{"encoder_arch": "convnext", "model": "contrastive image-text model", "dataset": "patchworks of several textures", "train_examples": 36250, "image_size": 64, "crop_scale_min": 1, "horizontal_flip": true, "translate": 0.12, "rotation_deg": 10, "tokenizer": "word", "vocab_size": 40, "loss": "softmax", "embed_dim": 256, "encoder_isotropic": false, "encoder_norm": "layernorm", "encoder_activation": "gelu", "encoder_mlp_ratio": 4, "encoder_inner_norm": false, "encoder_patch_size": [4, 4], "encoder_conv_stem": false, "encoder_depths": [2, 4, 2], "encoder_widths": [80, 160, 320], "encoder_kernel_size": 3, "text_encoder_causal": false, "text_encoder_width": 384, "text_encoder_layers": 10, "text_encoder_norm": "rmsnorm", "text_encoder_norm_position": "pre", "text_encoder_activation": "squared_relu", "text_encoder_mlp_ratio": 6, "text_encoder_head_dim": 32, "text_encoder_fused_qkv": false, "text_encoder_bias": "all", "text_encoder_qk_norm": false, "text_encoder_parallel_block": false, "text_encoder_inner_norm": false, "text_encoder_drop_path": 0.15, "text_encoder_positions": "learned", "init": "xavier_uniform", "residual_init": "scaled_by_depth", "optimizer": "soap", "beta2": 0.95, "learning_rate": 0.0016, "beta1": 0.95, "shampoo_beta": 0.95, "eps": 1e-08, "precondition_frequency": 16, "max_precond_dim": 1024, "one_sided": false, "adamw_lr_other_params": 0.0015, "max_grad_norm": 1.0, "l1_shrink": 0.01, "max_steps": 7400, "batch_size": 256, "epochs": 52.3, "lr_schedule": "cosine", "final_lr_fraction": 0.05, "warmup_steps": 220, "weight_decay": 0.3, "adamw_weight_decay_other_params": 0}
Rows from block 3 of the image encoder of a small contrastive image-text model, named by matrix and row number. Rows with one number belong to one neuron. Each number is 200 + 40 x the weight over its row's rms, rounded and kept within 0 to 999. All counts start at 0. After the name is the row's rms in percent of the matrix's.
After each neuron's rows are labels from the 100 images, of 14848, where the neuron reaches its highest value: "lies over" is the class under the peak. Only what is clearly more common there than usual is listed. The data: patchworks of several textures.
# fc1: MLP up (encoder.blocks.3.mlp.fc1.weight, 640x160), inputs 80-159
# fc2: MLP down (encoder.blocks.3.mlp.fc2.weight, 160x640, transposed), outputs 80-159

fc1.237,088,197,213,200,223,203,196,198,201,199,199,239,201,212,308,228,161,274,104,171,238,192,204,236,187,207,241,203,196,207,157,186,242,207,160,265,219,218,100,269,201,211,205,258,204,255,190,237,192,36,220,204,179,181,204,183,223,187,163,250,199,196,219,196,154,168,194,236,198,141,246,234,198,149,228,194,115,272,199,175,121
fc2.237,077,200,204,172,182,178,194,252,207,139,134,199,174,231,100,197,231,191,166,109,173,180,196,199,183,189,236,106,189,208,177,228,117,197,255,206,217,217,200,224,196,197,185,250,184,255,207,257,251,80,179,286,120,201,181,167,217,177,201,225,189,196,239,204,256,152,200,288,265,228,190,235,187,194,98,202,214,196,169,198,202
lies over: triangles

fc1.458,103,214,188,211,172,215,201,221,235,196,217,200,191,197,187,151,139,62,204,181,196,195,191,178,291,212,183,196,201,183,245,199,169,209,203,246,194,203,177,189,203,201,238,198,189,231,105,174,290,185,210,197,202,175,236,297,289,194,162,212,199,200,222,173,184,216,205,169,231,195,291,239,198,183,205,109,246,225,191,212,196
fc2.458,112,158,179,215,236,202,151,198,190,196,117,181,171,172,183,231,325,212,221,164,288,240,243,163,234,192,150,210,183,263,246,149,192,180,199,181,192,198,165,248,282,185,249,134,227,146,212,200,198,244,196,179,166,218,224,249,130,223,159,204,200,286,197,197,213,186,161,200,223,201,146,233,197,202,205,261,217,235,197,185,244
lies over: rings

fc1.350,071,199,194,209,202,206,204,228,209,198,197,201,259,149,129,253,194,160,192,212,210,219,187,185,205,246,214,216,26,191,216,199,197,194,194,251,198,259,168,178,217,240,240,193,147,157,199,218,193,195,131,213,156,159,192,194,237,215,197,167,204,209,220,203,166,211,162,230,202,170,197,188,168,141,135,197,203,232,203,151,183
fc2.350,086,158,168,199,151,194,195,210,174,239,274,185,195,200,202,200,115,243,199,155,201,222,218,213,215,227,211,140,328,178,194,207,216,243,184,206,229,194,111,226,209,293,179,187,221,184,185,198,206,151,207,187,197,155,221,132,183,191,187,207,201,199,101,174,216,203,217,154,191,202,236,202,132,254,203,183,233,227,248,213,163
lies over: triangles; grid

fc1.78,171,200,203,184,122,206,189,196,158,217,195,190,198,184,197,178,158,149,242,197,230,231,231,208,154,128,201,246,165,199,192,217,215,223,197,171,220,182,200,197,200,203,200,225,230,248,234,187,169,176,174,235,188,212,230,203,197,208,168,198,221,268,203,227,123,144,121,186,169,198,191,303,295,258,175,306,197,211,194,211,199
fc2.78,142,194,228,204,200,199,247,140,187,203,136,180,155,143,142,203,173,317,220,202,170,242,201,216,208,103,184,188,210,235,183,199,175,236,198,191,185,268,200,211,281,229,221,109,323,202,257,206,133,229,194,146,155,184,266,172,253,140,191,201,244,194,224,136,214,172,191,196,208,219,208,210,277,220,226,136,225,247,189,216,238
lies over: rays

fc1.187,082,117,205,225,206,210,167,189,242,204,171,127,353,182,217,198,346,163,182,203,204,181,209,188,139,186,207,227,198,205,212,197,182,202,216,189,233,198,170,207,210,200,183,215,177,194,229,198,214,237,147,179,239,217,181,174,90,222,177,205,144,196,222,197,192,229,193,180,287,142,126,164,173,207,203,142,271,198,260,179,159
fc2.187,090,164,245,89,186,200,239,198,177,220,243,199,204,202,194,204,159,231,278,137,164,179,200,184,294,223,253,157,243,195,131,185,173,128,200,216,211,181,270,141,195,181,245,80,222,203,245,205,174,190,328,218,161,259,202,182,200,179,205,198,284,195,189,193,208,214,273,245,132,179,219,193,178,121,175,196,243,163,204,212,237
lies over: triangles

fc1.371,075,237,226,196,282,180,210,167,260,300,202,222,211,184,202,289,204,175,204,169,200,207,200,243,171,242,152,231,198,203,278,202,214,255,237,335,192,210,289,225,214,193,174,165,248,201,196,199,201,242,201,210,184,201,200,203,254,194,200,200,197,204,228,215,198,240,217,250,192,199,224,202,165,202,221,235,222,240,211,193,201
fc2.371,067,189,227,184,175,331,189,184,191,202,197,207,271,234,180,198,248,242,190,111,263,179,210,268,194,234,198,186,192,198,210,239,205,197,111,184,206,199,203,226,200,205,138,219,187,212,199,150,142,223,199,219,183,183,249,271,209,197,163,184,181,195,246,194,220,200,236,229,277,156,229,335,195,147,138,191,201,203,223,257,128
lies over: triangles

fc1.360,086,206,200,205,190,223,103,210,224,191,154,183,174,192,221,178,213,214,226,292,239,194,194,246,202,190,209,212,212,201,183,197,212,201,226,208,192,154,357,294,233,184,197,259,233,148,204,225,210,200,202,235,260,200,221,245,215,196,188,202,142,68,204,241,276,203,192,323,209,187,182,139,201,213,218,215,251,233,139,207,194
fc2.360,093,270,200,196,154,210,243,189,201,166,168,200,195,179,293,258,180,150,213,184,179,173,250,204,288,214,200,205,177,190,222,196,315,201,208,187,254,284,278,218,161,197,186,129,187,200,254,192,122,254,193,201,218,208,183,305,181,125,119,185,122,249,207,220,197,198,177,228,194,220,204,133,177,294,167,201,207,229,201,230,232
lies over: rays

fc1.450,120,171,206,202,213,226,196,197,174,197,138,222,220,149,212,235,174,326,242,176,172,181,119,208,135,171,191,195,142,195,163,169,196,240,193,203,182,72,192,220,168,196,102,191,156,223,193,135,211,263,204,204,145,194,159,201,185,176,251,191,266,176,177,254,205,171,167,179,157,210,166,181,180,196,174,210,142,201,222,155,224
fc2.450,140,204,222,173,255,202,195,209,193,201,200,314,205,194,203,178,220,181,206,197,238,179,236,236,149,221,200,191,163,240,176,225,127,214,207,253,211,229,212,193,258,230,200,202,231,184,189,210,211,235,200,198,147,226,278,204,238,202,197,233,205,205,233,175,200,101,200,195,206,199,278,237,155,162,202,189,214,200,160,204,159
lies over: rings

fc1.60,093,121,15,188,157,172,124,171,197,203,144,257,112,192,255,178,200,170,203,194,200,198,284,170,125,203,197,158,176,197,212,206,202,200,227,198,154,206,180,115,249,168,190,217,167,256,196,189,171,210,181,213,214,228,195,200,175,202,291,303,185,172,184,267,221,198,187,136,182,101,191,220,214,192,222,185,197,160,207,202,171
fc2.60,129,197,197,200,202,158,202,181,228,223,210,198,188,298,170,214,195,189,193,195,65,175,144,187,186,109,177,211,206,230,211,175,198,211,212,133,187,176,122,108,189,230,210,173,257,201,194,209,165,199,179,125,181,269,228,366,113,124,188,189,229,193,189,125,198,167,207,219,155,168,194,200,201,230,123,130,179,187,202,155,106
lies over: rays; spiral

fc1.213,075,195,164,172,312,163,200,226,192,199,249,165,215,202,211,170,219,175,202,201,132,195,92,153,195,172,184,236,178,213,117,205,188,197,166,201,169,142,125,132,374,203,203,197,154,197,208,188,186,223,237,227,193,189,198,129,177,186,184,222,183,175,181,194,241,168,189,218,222,216,169,208,153,198,216,302,211,175,185,205,181
fc2.213,080,193,271,160,145,194,186,212,182,221,206,196,163,195,176,169,196,189,229,227,209,102,183,189,255,219,134,195,224,193,218,141,211,199,296,196,221,202,189,132,186,199,270,184,266,213,203,226,171,212,157,191,217,203,148,213,307,189,201,204,147,236,152,255,228,212,220,193,192,163,75,179,186,203,180,198,224,196,225,210,220
lies over: rings

fc1.223,058,200,103,194,208,222,198,176,156,208,205,198,157,192,216,214,207,208,204,228,231,212,205,200,254,197,234,189,189,223,63,203,199,198,248,210,225,333,287,223,202,221,197,234,200,207,109,171,203,215,204,287,197,151,187,204,134,213,156,211,192,199,212,198,137,111,181,220,235,204,178,199,200,178,188,189,197,194,192,291,202
fc2.223,061,139,190,273,173,182,165,269,206,192,246,185,212,207,125,91,204,183,165,149,181,163,193,184,255,195,255,277,201,201,215,220,204,197,182,245,209,117,265,230,201,259,213,207,225,191,231,214,218,208,193,203,215,199,191,333,199,200,197,207,208,203,133,206,204,212,157,196,153,242,165,214,199,169,192,207,196,195,153,216,196
lies over: rays

fc1.358,054,200,207,234,254,120,212,280,188,194,175,198,179,255,260,211,193,237,89,248,246,172,262,200,66,263,182,216,242,205,199,207,147,179,219,197,206,152,190,171,252,207,179,200,156,231,260,196,153,169,250,212,192,170,147,230,243,194,199,194,167,228,178,243,196,179,265,248,196,156,192,152,211,210,248,192,199,201,197,172,205
fc2.358,066,189,167,204,185,175,204,235,221,110,204,202,205,215,209,234,279,186,160,289,171,182,196,176,137,175,171,202,198,167,173,118,254,193,208,213,219,232,207,164,250,55,164,206,194,185,221,210,110,175,185,184,229,200,135,186,201,178,211,218,141,196,253,199,205,228,188,210,287,202,259,216,215,193,236,202,147,213,174,202,220
lies over: rays

fc1.29,044,244,213,225,175,285,152,241,243,235,256,188,185,208,204,252,199,152,239,167,271,171,190,231,215,260,212,234,201,225,222,271,201,177,133,201,236,140,261,184,181,246,227,135,184,263,204,165,164,197,226,191,194,170,206,202,193,190,138,200,194,189,198,232,217,248,213,179,206,112,214,223,253,218,232,192,220,201,201,258,209
fc2.29,060,191,208,139,198,197,223,192,159,216,203,207,129,215,262,153,191,195,232,274,199,184,226,166,246,209,159,200,193,161,221,147,238,179,296,202,235,254,181,212,199,216,204,199,271,134,208,175,102,184,70,220,200,182,81,215,266,208,226,201,191,230,213,200,180,224,193,216,218,192,210,202,155,175,204,197,234,203,208,285,204
lies over: plaid

fc1.202,071,196,169,203,168,161,197,272,202,230,211,253,196,198,194,200,254,330,173,152,183,179,215,252,196,257,193,203,150,222,201,191,218,205,204,189,182,184,201,227,190,208,224,217,206,202,244,206,183,262,90,290,172,108,195,200,173,202,195,244,312,195,149,231,213,199,202,198,200,192,197,176,209,176,197,230,250,202,201,244,201
fc2.202,078,199,180,151,214,236,203,242,196,217,208,196,217,213,201,197,107,91,196,100,200,153,194,171,111,212,199,198,320,215,196,175,174,132,193,214,202,99,192,142,213,214,159,221,192,149,217,197,203,233,312,193,196,159,185,195,206,202,113,193,228,199,195,195,256,205,198,196,203,192,174,172,173,201,265,219,124,190,195,220,172
lies over: triangles

fc1.247,176,206,161,229,240,228,212,298,239,204,142,193,151,209,172,171,210,190,200,170,220,203,200,213,195,98,198,201,199,200,168,217,205,201,215,201,202,201,238,192,243,188,342,209,187,201,218,201,136,179,205,264,157,138,188,200,209,192,198,193,189,172,192,233,302,199,166,174,206,199,222,179,195,280,200,205,188,116,181,191,201
fc2.247,131,202,201,205,254,175,210,228,193,142,203,176,295,224,258,183,289,199,153,204,212,203,192,120,183,119,207,243,166,286,213,228,204,202,279,162,191,207,222,188,203,148,166,168,226,196,255,221,157,210,203,193,216,197,185,132,191,198,199,217,213,170,211,226,201,161,199,187,210,174,191,177,192,222,223,176,141,235,186,261,235
lies over: rays

fc1.241,082,192,182,168,190,163,194,135,85,255,188,193,220,201,200,105,260,198,206,228,222,155,115,199,281,165,154,169,184,185,207,212,240,205,211,198,239,192,170,258,238,183,218,165,151,198,189,270,187,113,171,173,201,218,161,199,213,201,194,206,194,152,165,217,140,187,169,197,358,216,196,99,199,251,197,212,191,183,247,202,203
fc2.241,108,278,181,274,264,261,250,142,126,243,194,187,231,192,197,187,133,218,166,265,211,207,249,221,160,322,198,194,185,100,210,191,128,201,178,192,269,226,200,224,210,195,197,131,221,208,275,192,278,156,155,192,229,208,182,197,199,188,158,243,234,211,199,237,199,209,173,81,185,243,186,208,163,256,197,207,219,202,199,180,190
lies over: rays; rings